Weights of a small contrastive audio-text model.
Model: 6.46M parameters, log mel input, encoder arch convmixer, encoder norm batchnorm, encoder patch size 4, encoder depths [18], encoder widths [256], text encoder width 192, text encoder layers 8, text encoder norm rmsnorm, text encoder activation relu.
Rows from block 2 of the text encoder of a small contrastive audio-text model, named by matrix and row number. Rows with one number belong to one neuron. Each number is 500 + 25 x the weight over its row's rms, rounded and kept within 0 to 999. All counts start at 0. Numbers have three digits each. After the name is the row's rms in percent of the matrix's.
After each neuron's rows are labels from the 100 texts, of 14976, where the neuron reaches its highest value: "fires on" is the input token at the peak. Only what is clearly more common there than usual is listed. The data: synthesised imitations of 52 everyday sounds, one a clip.
# fc1: MLP up (text_encoder.blocks.2.mlp.fc1.weight, 1152x192), inputs 96-191
# fc2: MLP down (text_encoder.blocks.2.mlp.fc2.weight, 192x1152, transposed), outputs 96-191

fc1.494 128:503518482497478495468505494508515519484470504509484508464473509501478483456527494494554453491496488463453482502504539469471446448535513530491528472463491519508524486483512504454484488468476516467536488437510472480502480484511463491524482488527473486512534490480527525511485521506507497496
fc2.494 118:506497512494488485485550510503483535504508503472498560471467533523502505481505509506527478487504498493485527517481504488501489497516495528505502478428482532486514496476549468451493484503470545469516538476486486559477481454445502524539548463525498500483521460479501536558494503506501488519
fires on: "noise"

fc1.765 123:490455488504493451477537499526490531472483480509468511454494515509488568469532508524561487447512476480476483488518535471463483444519480521467470514482475491474497512487485548428504513469505495469527496460518497479472494479517486513527476478527512485447531471471510515542498526477506514467
fc2.765 117:500507522478515474485520504490458527479495510468487558443480532506491494480494508537538477486507484485484501509473519483512483483520481522483491468432483514499534517490539483459494496505493550471506558471480490557493461433470502513517537462543489516478538456485494525562502505481492509491
fires on: "noise"

fc1.544 107:574476469520486487456494514530461521470499480473483486535455509515474514467526463490513484521461450470491509488482523547515529504539439480538496502483504495468477489515535530531485511530489521507509529484526487490530498505475486526508514503483506485500467477536524515494483513490487473523
fc2.544 098:561519520500469508502513504496468473506486516492483514494540478532444511455525523492496510527531479506494513499473508513499462505519546499474507474495549487494532507550471504579510500524486538523523485505499486511530500507453545530492530533510487570461470489543494476490541506528511440514
fires on: "melody"

fc1.457 120:541507496529439461544508503466518520526509510491483481487514492490504482537486468473562480520524514527495517489480498490482471530537469440514511513521506521474465479472531531514549521455511501534515484491501508511491521524461532465434479503503510478487502499489434517465482469503486531495
fc2.457 118:501488545508502533496465538497537461511525532485492479495523486502540468489497444471506483525483498511515454510489514488503489496516465481505516491535523498481493489496489507518503533467539523533536461468511494489508532453503514500504479511446471541530469513483505467554511498510529560503
fires on: "roll"; "spinning"

fc1.97 098:528508480456468468496461492521509515460492538472499515478460489462487491480512487526535475513479503478493501498451486517470533499529494439509478513537523521530493500529458495517461511534446524490492519499510471502504486477525495450460466464486528480493474491502516497505517490467508508480
fc2.97 094:480516504498543484504526458479529496497497480441477525484511520453490483503516508501496505488492528529552527522482576490508495471523482497524511466502500453522503519423504496498494546485508552488501457490473500524491472458531516501501513537516564526480500479514491519513544511520472524501
fires on: "mains"

fc1.716 083:505487509478530511487532481457483525519514504503485464488490488511494547482534520515497497494513516491461483507514515490511540514483541511519478497486517496498508510543516524475522504513538485494442451491487531471484533514462457518484499504511502472509503492455525527480492477457424456487
fc2.716 093:473482520499507556493478499527515524496534478488484462475495529471493487487468520474484501497510511511517501526499492524520520479520481472422533487462565524505513511492481499521483424481477501473488487446490529534498513489498531498523474481460505505485485470497510524499512503480547503484
fires on: "creak"; "clipped"

fc1.183 117:487507538463486491517509441507489513551510509527512507515498508467518511537491546492529499490476472475509518474527444459460521523469518501522515471495499509506523493474495535522509533511506482466459487482493502516520485496505528507480485485468513459495504480472528508515521529487456481497
fc2.183 110:499452476463486510507485485556447501487490499501489551474489527417520506570498499514488501491510481536522534474501511517488538495507469511522518437506488481507494521524505484537483523494539484519484475530514497552497442479526489523478470489488503522496533489472506517547487487517507517456
fires on: "clipped"

fc1.503 094:453464477504472488511531517513483507480504528469534459494512516515458533476474462505541527494463541489503507486508454524491513456497522488505520522483507471465490526473478475514457499509495489524494479513510503473528525505479481507516481527474487467479467492454537551503509498518458422505
fc2.503 102:512477463505518484501494479485520487490489524478452527537471525519523511512489485506498504511480481537554519484522503522508532501510516451456481519525487519480472522476476475456516495501515526503542484518481495546517526531490495504508508508514547511499472521475526527563543515508474486487
fires on: "pink"

fc1.698 103:512483533487492468535451511540484454484503529498486499504503503480488520482511479459551488504493534523533499510512493514473452491468494485535517505508539520510500511482501530502483529518500485534495482479493509505454520489472534467485475483489467493486495476457524517503548536483494497500
fc2.698 097:534481525474480507500488489500529448496509507487523486507527492516471504504503455515498465505496491514524497500491507543510489516512481496480500479526523488450478518472495494517500530528509487507540459467532520514514522508484555499497534498469526529464460517487498436504522511534547522535
fires on: "roll"; "snoring"

fc1.6 081:539481491498527523509487531484513523489531493529500479530520516497493500508514479456469510552461460467515526477489486509455475447536473457533444516506509500504470487500472524493462520550500450496517492486465504473504523482485499503472506494506468447491464513479527494481516534470483521503
fc2.6 100:530448489541465495546508518467516472503495497474502528528509499502514486457499526500500459465527499506514526548492502536500524506508473534543504493530506505499519503510515544501502475518500539500524491471491529536489422524469482529529470514537486537507492526483505510499523531525490502483
fires on: "car"

fc1.160 109:496466526472454515497495507532466514471494524500494465518493539487470525513492552485492517496458521501478497481503445494443493531491500469477521525481530506520496463534444503476507496512500529472447508461470522535519482486500495466464529461555503464487540473494491541510507528526470501503
fc2.160 106:483476495456505504494508477538492487492486537481422527471459569465502484510489513509479512490508505530488533502503519503498529532513485490487514499494531470492453531516476464504504505531539534506478447508493531549487465505533495503484490483464511518502511506473544525533505477513540517473
fires on: "clipped"

fc1.63 092:509491486505523520521568473542490549524542513522486519489504522489499518497507547503517460518469521469539514501446488449501492439476496515476529547463444497485497483489479492475521502544502493539531500490507455474565541540488491469479500481489501502447524518459541474433544519467492494512
fc2.63 090:537520534498534495498502527533502489484502523513510547537473505494526529524533448529448484497498487472489567545510513482497483521564513488524526508547497503505554507505527529494487535534526485491539466490484501555501464526464488515502514500514529510486486507461515494428501529496532511476
fires on: "car"; "coughing"

fc1.219 103:481542534506453483538499496454502481534476551485517493465488498492511507523515534522522469530488483476493501476513508522514536495458488487518484502508544487486509497502507528524480530489524525490511495478445534470501527492519494524482480527484454474485494487469493530502489471510455459493
fc2.219 111:518502503477498508508465511484457503486512510538523504466522494525522499546517510490499494510543516521507516513497547504510523532501510529508510455494519489479497530473511508548508523480533474504537472453517519505518540502513475514501478539468508537529529476491491493509528458528504474461
fires on: "drum"

fc1.175 087:520440526527498520484521503499497513476516520498455497486528494473495523441511500462528512508474512503515528494484510545487536475457468488496465522498509457500428501531493533491488514526473498487476521460500500451516518503468440465486478499484494505499488470490509517445484476455495523527
fc2.175 096:537493523521467508525492525503502476497480508490502517527510505525496533494517526501486508494502490473509531493503495519496491477530525508545507483498545501506562499528516503496487510561484519471537490491485507524498497535437493528488513549527483555478487470522523480459525512520473471464
fires on: "car"

fc1.109 113:482494495487528435472466498508514528481477483503464495467484495514483534459511492487533482457515492485487495518543520443519471500503463514509469515469482538507486496466485497455512516488520495484544505433487503486479503509511495498487464506528495456467515501475492525511512552497498515469
fc2.109 115:516504519492511482500540501491476539511501517466514560470471530507493491465493510503557496474505458480487497509466514501509485482521488539493502495450502531506526495487540490453507507519467538470531550456474478530474461444453505518515551475529495508469518449491502507556488482492469495516
fires on: "noise"

fc1.699 120:545491500523482542511505511515477507474518447513496494501492538523497520505491501493446466499477475455454485492497522548507494465535478486522486485493520467514467520504479499510506484478481475494489477485459497467508457463460499499520533497468498458495449460466504506506472523546469530496
fc2.699 123:505488514525501534505491519503500489519485483486488548496501512478514484472507515462518531468500502479507549543483514516487520478514464496500515477512512506513516497498523473481549482519487512541491438464521533480518434502480516509519474500509506504517445536497483502521504496522479547497
fires on: "electric"

fc1.477 096:510460450483470478488495490463494464526506530539491498526475521531493505507484476462537473494582515500509491522544464481512491450490479505481452495500479505461500504451493452468492522465488514493543512542480467498511503502467498492524507490502464475498500472514482467480488532516521514481
fc2.477 096:514516521515506489479502532520487539484491491484471535496489541528478479468493470507551461522516475491461525520482541488522483490521485496504510462447480516494519531464522483430499476519477532486513549471470467574523473453454503481511491458521505525461485516480510524548452483520517497493
fires on: "noise"; "white"

fc1.462 092:533538460500501437469486489468489497528502553512517490462503524480491473501484480487520516505473463469541486499526486501505502475465476522479510491505500487494508508501487550523483494477510489486502491452542521505512485518469514532491456483485490481504516508423500498491452482548456496488
fc2.462 088:540530512505484500511505465534499471496493525534448496497547468516485500516529480465473502537525492492525477451466515497510491508511526486475510507421546485488522497500475484526479502500478526496500491485520528547488529490505534497509548493504499522502465488510472513489538479503490454496
fires on: "roll"; "howling"

fc1.101 105:485495498455524437455506499515512495459468504484501529460493470484471507475506520485563491468503456515502484499517508501507475479479481473488487498463491541500492514487476490473487522497511495478508524470458473508483489462561492489500464537485492435500470478473485483528469511524521557506
fc2.101 097:510514516478521476508476497486484530501502541497512543458511528527504487476485509516536490506498500482503476482478506493544468513502486540470495479436491531507520490499532492456501511520480547462520547465496479550489471453445502521503541481500510525462522470486497512511494496514480489522
fires on: "noise"

fc1.701 103:541472516470513500504538514536514521496555474484513488524502478490523492468511503515487468485476496514508516448533465455459533471471525457535474447482489474474419495516475532495489502547461477490513512466470509451527510541475495469480481490529498469463486484504483482502482518450473494509
fc2.701 096:517472473536504510521530500473536480481451492490484553494484462504528523517483534494532468491529520475490542504505505538461515478511472504518521517492531501484527463524529514459499489521504502472492473512493491530502470499468550513499505503519467547536536489467532488460520497558480507445
fires on: "car"

fc1.588 098:511498481506487488509505483486469502508477475463510469519524500541460534518532453520476507476493495525511502528485467484481449513495516499538482505560491493482514509494492521488477507479470474476498481516464467508529493490487487500451495496463446464456470479453540507483519492519537514482
fc2.588 098:490461521518478518510488511537492544529538514493479537532493516469519509492507496438521484452480465450531515511475532515515507473541490512454492450547484484521505563462515491514516465511504533493513483502502508510521489451463509485502504502475513498484468519487487475493504488531495510522
fires on: "electric"

fc1.606 098:537481544492451449544498515513476536529478503492484482491490514501516538494445489498549510520511500534478484493491473524491485481524451517476509523512531481464499500447461504476515514456532507476508481477502568486515547480485524462491491469450478496526478493488436506468484473478485534467
fc2.606 110:526523526494508546491453504486525473515546525512504494484511499546537506524500452474499521522483521492532496519508511501514497521483501521489528443510518517468490478493494509524514539441567507514495493471511530506543534459501478505512469524464496529519504492511514456511489506506542511484
fires on: "drum"; "glass"

fc1.268 098:524509495531458534466496503532527495467498515485477494514458465476525462496465555487502514497477535472491514494451490499495487496536542492509501521540510494481467508481457457467490507482519485478486490489550496510510488500469516498511467489465523427509492491471535520481488509510465475481
fc2.268 094:482470506527522464517512509531511504500500511490471515486467488514552488531490511504512515495415492492527520522487553463510513502517538495505527521517491479517512487437529462494438522522518542473492477507502479531507480470529506518500523497530544518470482461488499513510534547485503497505
fires on: "pink"

fc1.408 088:507462495497450508522508510490499548502474509508488476480515510459464541474478515503504467513498492451510497459509451445509509486493512449521489492522455494524469483509492486483486509480496489510500530490434528461484523545457523460482503474479498486501544459486535499445519514491461439490
fc2.408 091:544469504502513531504486471496513489483485515485494568505499450507524497500500495521506508486468528507483550559518522533492489477493497526495525528524558455476502493523502475518509501499484475452508484539545506537469467538493503529447482533506491525501507461471484527506510513503492517511
fires on: "car"

fc1.126 141:462459495490500527493494513529479537512494490521477552530502538487559535483522488487513479470479492478494508475524464511417521464461492485507502496518495488467488515465512515488457488511480523481466466454508471483532461510485563506465492462541469496502493458495495475483502508473481510469
fc2.126 138:509444467472464490535524510560495496474459492511425569494514529467520514536492544503461517455526489474469546486489488496450513469521477496526522476508479484510513497527524492507497497536520504474442479515544499516526418527502495537474474486527497519502508508474517504455493514482471524455
fires on: "car"

fc1.411 111:538458529454489486559483483526464548497512551485468463505501511463525509545488469518495504486490496525461491434501479490478505515536495477511515521502504535463496465511452499471552492475502510518509506474473507517499546493462532495464485497520473473473507505495448525523489493502522530517
fc2.411 107:483498524463511515507494498515521456504530530491474491459524514512520491499480489475507492511483536523456517517481484497486516524521492532496527474481525489472489528526488508541485527455578523502487478473516538514522498472530472513487442503474483504502504500487526489512481436522546523481
fires on: "drum"

fc1.177 094:523475485509470508487525476523507519521529500471521507535503494492489523481516469445527476484484536516517520510505481503490490457517517538496472471496464536459529500471466463492493467489473486507512484501527485499470502501482453528528513486492450491504502475479511505478520503507498462517
fc2.177 087:472502490505511514494469511501502504496490510510507522493573526559510480503488481531492488542515482540509522454502509506524493510490480505513519474456491513500507528491493470447477447501481524484512497463491501551538548487479492509501519482479550499470497497474479506504458489567556525488
fires on: "noise"

fc1.538 095:495486522514476495514469447507518492503509512560478476536521500505473499513444542462521506487518485459456497531520505489481507449467518497501466472480518482539492467476469488477494541459475475501507479517485467509501513478486512530517526489507510488517522487494484552492493492521489512547
fc2.538 100:487493495489534517532513556479484519513483477513531519516504506483474496510464508478489482514514485503481522537521565506499527493451487485490531502490532489484479482493485471488490497511485512504472481483496512559545479482497500507519461516464542512456496540486513515494471506493503471475
fires on: "explosion"; "buzz"

fc1.491 085:506499530501484454486502474483522512469551527475473476498488510521480482489514531493536484521476510428503513552499516467479506496532504470504504487535511538488498480506524504455509457512506527474476490485485478492473531504431553499451497513507421507487489484511497524486480505530486524499
fc2.491 080:495501494478481510480440526454512493484467510527480536496502503495493502523529483543464481527466527506494542516539532486531481520537462472509529495506484499501533490490520518511524567548477483517521495501460544500504449550491502522505524539484581513463516499446479496476495520464503493498
fires on: "electric"

fc1.384 105:544542500504466489513465528529512472482517506500508504455453534551494479494528496523481500485494484485482493507491493547463488476481487546544496520485507493547509491478449527543467507505512504535478487510484510502520538505461503551451470484533503444480529491463478509486503499499463479462
fc2.384 105:591499532539476477517496526523484461474496519480523486500528506525445532484490513460459474533513463531516521469484536553512529487510518503505502495495546463478508525493521485515499551529498539498550485487513511515520493519467508515469513520504508552456462510514493471501522486526485458475
fires on: "melody"

fc1.589 088:505523510503480436507467484497508521517477559460518500454513500501492542457490484515512518492501538465456484438510464487521526470541511494477486527499540448450518541471497552478508518480530487465494468489501573479486537511486495511460445505505496526509508504493428488482483475511472472483
fc2.589 101:526507497458485534497460491464496471508524552520484500484504493549529462533497455454481487534510501517540477517474548494473531494505488492472503452468527515493500525481466508526478526468503504502517465494510528481515534466516501508526506498485506532524492495468511515535507500487532514504
fires on: "drum"

fc1.501 113:491452499469500462497489490464506524503508452473483474494520460506488514536475549481524478481539482460456479471486458495460494473474477509497503524501507499517504516514448499467466517451482509537508465563476432542489464485466498484515548488488497537467520530535502527508538486469503521485
fc2.501 115:467512500494503513484478502501478479498477449486501548494509530547523514501487481491506488493531520474444518528520538488526460470484446492499493515477517488509534547524504496436489510507480501501505487476496488535491450475469479455520464535502546484458465531497529507501513440505499521492
fires on: "electric"; "buzz"

fc1.651 125:526487473508483475484496526514493485517531466445489486468509506507480536495490523564501482479503491467547497458517509594476522467515471480523506486518488516496540519524498528501500534492482479502485556469517472524491524509471474455491516501466487521489505477513536501508515501502480480475
fc2.651 119:512501472509515518478507493476471506515482489468500531473497535439486503485483522523551459513468461528554512454494524521511502497512471522523518481487497521484509501509502504473481540491477487500514515513486490557445467453484469469469506522496506524486516472489462504553496506543474534482
fires on: "mains"

fc1.229 102:544478525497524505555526493503463503487477541489521442515510485508534469489482520526498525501515452484492481522476499509505517465495531496491501462479469499492515514487499525474500551466524457508494491543486515481490515517506484509511526452520481473498507540488495517544496454504459497456
fc2.229 099:487538549528477503538509509522450508513525494481536513513538494490526528508487478465513493494496503448491561511548524487533520532509522508476540510495470473500538550521542488457520461469528494483500527455494532586519530497483476520484501519512502512495472500499541502477492483491503488527
fires on: "explosion"; "glass"; "bird"

fc1.69 112:564524463485485511481514492493461456497503499480454490507523476451474524446509551496525487581497523495510495475520468472521464529504544462550485479555494511492458549513474511492476528507498509464494467476477518480496537504499507492489524506509484514492469491483494475507512515479497509500
fc2.69 111:491459484427464503494487466562447460468483521473457496460503525496508491552503477474494498484534491535493495471495520503487544512530482517457489509463536479489495523498476503533492515528522504484447452514524521527522486509520534547511470465521513520476506492484525523515519521503546513494
fires on: "clipped"

fc1.425 106:468509510489528475465539512534504489482547450486514473488521541511514509489532488505494462471472515461496473489460518463528518532520516503492481466480514474486508497484477472508458489492507491519473526501501504505430460503492460513534522510434505519457513491508538531489510456473511440476
fc2.425 098:427499542488526554465485507514574516483522462495511479504530519537511494521486476512514546493494462528469461460516471511467514502511429493470514486507565520519499520520492500509481467485482471510512495464510531514477520492493534485515485489504496499477482449484523515518498476510517512490
fires on: "creak"; "whistle"

fc1.94 089:504454486505530466535502497506514503464519525510499484492467499477502518487448474544467484501509528503471451531497510498452487503481541496490514479476505473467486491473452474459488501473505496487471517473453509527479541519478476458484511476498476469506468528510486496451482496484515492512
fc2.94 087:512479485472540519503493515501493542529498508573517469518497528499462469521508549485470514491506542490468539532505512520508508511463529518522556497453523510516461499506479509485518507474550472513452487513517531494499522510509511480504467530481452464506547512517484475532498492516506522515
fires on: "explosion"; "glass"

fc1.638 087:538507487492485462523532478468468498521517482510447520511468498475491521437507527473499505469520476492478503535486514504488505524483500485484454499513502469545532505519520530535492543467488496514513437484475472456500542466480522561513481504535512492502502503466541509477509516484494460524
fc2.638 095:564495509492478491525498548506498519505490471557532509528510483498471510515503544507461463497489495521523553495511527482527502518483511498517520497513518487524518545514522483527500548543486514510501513456511455527542491538485497493476543533518539559465485523518471501473518508524495465497
fires on: "melody"; "chatter"

fc1.607 101:511506502526486521534484490464512441485519549508433466539482489512487484505499547525523522489477484458488527458491485505471537494524532510484542536506508493489529496483470505501476504501497487476502500539518478506515532488485479458474498525495495467485458533511553447541460487489444480468
fc2.607 095:515506501530542458516503496508470460480481502444467515505465487491542492503440499504477496519448529500538564471518513510514512481502511460484519544500501498493508524469522473495512524472518524513463506490505511561505508526511492512492528483528569535515471489463479543514535476496507518504
fires on: "pink"; "rumble"

fc1.507 111:489506550515497452525450472498477495499482547482528513487494479526527517493495528496500520499493522485526518491519495470518497477489486488517482506503491465473525499467464519488505531474526477458517444473490537460494529511492510518510494468512468504548486488435482523508497484528461504498
fc2.507 127:543492497506475507522464480467494479495524521519487496474534472491575504544541474468482478516514497522532457501495518475504516489497500505519522435501521481490480518476472531555478538460505506501492466489546528504538500510516489539504467478477505523526487504526493509531513477519501506495
fires on: "drum"

fc1.403 098:553476489481464463523460513474526453494492498538483480523530478504516505469498510505539469527559442483502493486527483529514492479456489507483490521540449477493514505466505472473462471490503485476530522515463455493487482476470456498517519485509462485511489490489505528533491524452486502529
fc2.403 102:494523502496505492467491513504456532484487507485493559479510547533493475478482499525529465522532483508492531510505525480531465488521501484498516458442478511502533525483526468428478499519473552484490550482471488572514470468465492502506514462527503536468510513472504514537465487523526506493
fires on: "noise"; "white"

fc1.641 105:527547499473506484485524498492460490501462560503465467503492505433472494491498475473507466510501493510483494491523508502515484484515508483504516489536508495473467558476446529522516506468535495499472450495476560545526518525540507448494522484497443488539471489483456513503523471513507533491
fc2.641 098:487467504445493518509479473534486469485522517499476490466503513533531504546511484494487489517522491517517460533497529519512540546507532495451543481466478508487494510489455525530484500496555487493486462500529537507516539489510520508525486511483459504494519518483519489538507537515546539527
fires on: "drum"; "glass"

fc1.23 108:540500483478502502478513500464540508503533459528517501535538489462541501475514473522492500504512486498500524475475533494478497500521512523501532487511519547513537514479512512531457472536444473495473480483472477455522474500513530485509540507489482492470472478527540507511503469480548525469
fc2.23 113:499494538520524547498495502491504522499523442534548472496534489528527469514493471496501499442489475515540524497490498528507537463490438512502518449447536519518508503498484468503464488494493521501471481470449531485526501512473517497519476497481504495491467457471510545516475515550491517525
fires on: "creak"; "snoring"; "engine"; "electric"

fc1.291 108:503486511480499483500481466496531473493521469472512502486508500502532512514506518487475469429485475483504488473463499499510518481527517489490471447517469502531497513545485500526541539486464491531515473518501523467487475501492517452473504491429505552533473485501518534499521488540444480457
fc2.291 111:479491486525512539478482506467480498527506493469492541500506536428496528517517528519545469508489480533569497489511531506485526489493478491520516484521522515508508500486506496482521514473476453540517499487479493535490467490506469485497491544457510511487494498508467535533492515547508546516
fires on: "mains"

fc1.458 118:538491497513506530517484476485492437474472517426479495504512487500442540468479513438525473520486516537537492536474468497505484497535471477536455524498483474474473525538513520529477532492472496489479519503478514486472498511487521521470510471533459495480458475495487489536524508469524519494
fc2.458 112:530455484505483470487518521529478483481505518490514524492542497509447512512507526479478490497538447495515504551471513541482498462507531496473487537503517487472502509547478496637522496546491530506534523503505497495530481499479573525488502511533481524462488520511518458539504575506510472520
fires on: "melody"

fc1.351 146:493482497419469506514470441522428496513496533516502441465501554462462501466500509471478512519482525513495506492522497461503497520501526458511461529514507502509464494520465453454476458485481515509460480541455524518503523499512502505476493452503460500489499496504463462474505509525509535509
fc2.351 144:469483488440479499532492455518465456496508534527476499467512541488505490520487507493478528516526506535475493462504522500507492523503507507518501486459520486501445518525471478518471485510556504462452430500521512531511475504538479522487481482471496525518518511473519474510496496524531518491
fires on: "clipped"

fc1.693 109:509505536490504456540509475469499520531479491484501491478471493514532463492506470512503508465525546521485478489487514464496496492519523525475496520476498448508436453500481555473523527485504523489489462461460537462489510513463527538481497473508487492506513469481472503487481469488469499484
fc2.693 119:487506522493472509534465493421466483520517523524504498480507507525537493531479490474498493500506518528496478553499530490503527492484491521507523472504565487476505495469510477502549473444500486524518460457501529497512543509510481479525497497458495524541503517488497485526513468513508483491
fires on: "drum"

fc1.36 128:536512509453520485504452500518450509470510454498519465493490524478502484485486527464474530490525530483542490527504507472522491502452526507533471510513500500515444516472473492454467492484511459511447481545455495509475496512523511524480515490452468478509489507503482461516480502493480516496
fc2.36 127:499491491472467494553504466552476481517508526538531490491504523499491522505501497473486539511535467493492492459502527488522501526474521518508512482453509499497481528518468508477500498510528490469474449528518503556498489527521488527504535500483498515477524505499505454493498505513508484538
fires on: "explosion"

fc1.153 092:533494505501486498512464456506482467475463495507484488461540458481489508491460496462516499521518516504476521481469499480531499496511547481519490495542502488502458490539470483468528523471506504442475473502458536474493516484495531480454537489520491496520502493519486505454443486480498491471
fc2.153 103:506510470497482517532434499448492513517531564510523491480520488515522498520514478484481513528502519455489456491537527488480522518478524524504523478456514499488513533484486518514495543469519501485463456486498510499491546499510490511534512510487491514521528525497509533509535480512517503509
fires on: "explosion"

fc1.486 083:487486509451494496472518493462494513536534493480495505520502492501459519489439480474534496456490507511524477509496484505519518495511492506503461479485495502481478512445474503503487499516515447517511510471514500430526464480529546494525518493519453471472521518467501524494523475459476507467
fc2.486 074:469475439518498518498514464512492497492483528480488501479475530506532518514485502494471440522525495473484503539495481481471550486526452498472515473501508465490525477500511471457511522419484465530453501510521514466493505480506495507432473488480494539505518505494505469511484518502509499513
fires on: "clipped"

fc1.436 115:500492462516440499482480525501509486511513483520495508450498472515508486483520497503496477467488477478486496539484525534446480490476516472537502499467484490470459518492498514506547488495527528476498475475498551498466501482492497454463456471436496486502472496489484516447549503508523521488
fc2.436 134:490455530472489504514477473513517454509495538484513515480533533465497494514513502500532472491511510523535478474485500529507488503520470502533505493482496471494461529490491503510494516486534461506506409466532521534504514519530465532493501515477495528508453476464478486539505534529473546487
fires on: "roll"

fc1.82 096:495467461471495499483485492516517496517559538517464489473506483523465504544484514559492482485449536515470508493491460518498473484523525463470531529502520497539523492491513496504483502492451473482466528509460488482501518499508503450485504426490525510514466486503509468489499464483497486500
fc2.82 094:489469464508508505502500501479511506524535478481519522460471514472481516498507439496518469503496466533568505459508513513504509516489464514548493456521509530464504504472512478516522524491490479514510525511494497523456476489505482502514473513540481500514547489507487510543489523476485530468
fires on: "mains"; "hum"

fc1.95 099:509487505522494502508515448471495544535512464474501503534513466531463558487504453510505517496501506486492522523501475502478508510506482487531475491545478467502529491462489495476470549484473508482532462492441510480487514499485485527504520481487454459507501443452508478493496522514488510488
fc2.95 098:497486480511472508497493505498485517491513511497483559520506518495511463526490497447479464458493469467506518555505520528531535471504483523460494462548490507522501502496520468492489438485529508536481478500501530511553505504479526496496496503483506520457482538472471483497499532533505511515
fires on: "electric"; "snoring"; "engine"

fc1.705 121:523470504474487493517486501512460539511464523510491462488502551459489480482491556515485493492505493500493540485511491471443488515506544509496492503484552499513490450511478506442514539502520469503457511463467524529464490505518497520494538467501467439483501510521467533501471548470511518473
fc2.705 106:499446470430488492517483470519446481498492492520466497463499520481478479523484517510479508487508515511436529508486519495495540503489498503505515473457531468492483504528475455506509487525532513500441457496513548534490488500526488522500464486499479502496541532485525528505487469496520491492
fires on: "explosion"; "clipped"

fc1.203 094:492474503529541497517455470524510533486533550456498512508520531526507516460539496501505508497523523489500505460460519456499544482497526539501503477458499497436498498468480503534474519504523494507466506493512456457495503500453451518514531506486498487464503485515490513510520502471480483497
fc2.203 097:521503492498512560476474508516529508470544442479533493489537526488508471475471484502501513511491484528503532533495496500489523463521485477487502457492532518513524532533491487555476451495496477509490513460512543520488510486506558506501508471496500531515486426485488562537503529500533569480
fires on: "creak"; "ringing"

fc1.162 094:504494505485489518497532514490516504524514443485515468509511495507461510500556486469422500472488475453541472489474480479469522526499497490502498487536502537499515522495506493504461500523491505465466466495467457517452494514502477516509505488439471477487497474468543529501535471475491488526
fc2.162 100:438488524476505549459478479529537491474497471486482505479513553520509477520473497489500530487497470497484507499478480490492541511542456494505505458464530498524495524519511483528493455505497500512467473467510549502480462472500492510509457478501525508458500475478503515518505486554514488466
fires on: "creak"; "phone"

fc1.737 095:585481478510483509498522565498460463486489494502473521510474491539520472480473498488494524470451523495494477460502559493525502503488468489497475550539477522499518488465453529499473531512479454486494485530517475502453500461480463446501473524515508450481442519512520461517466519533475463461
fc2.737 096:555488484537505469538475529524519477477510495473451503531449517520507488504478497489488486487481535509518514557523481498495509511502495478498514506491532505479519508448481493486529510528518526501458509430508520490509464552509510507517511536498500470490489504521499545544541521473514475510
fires on: "pink"; "thunder"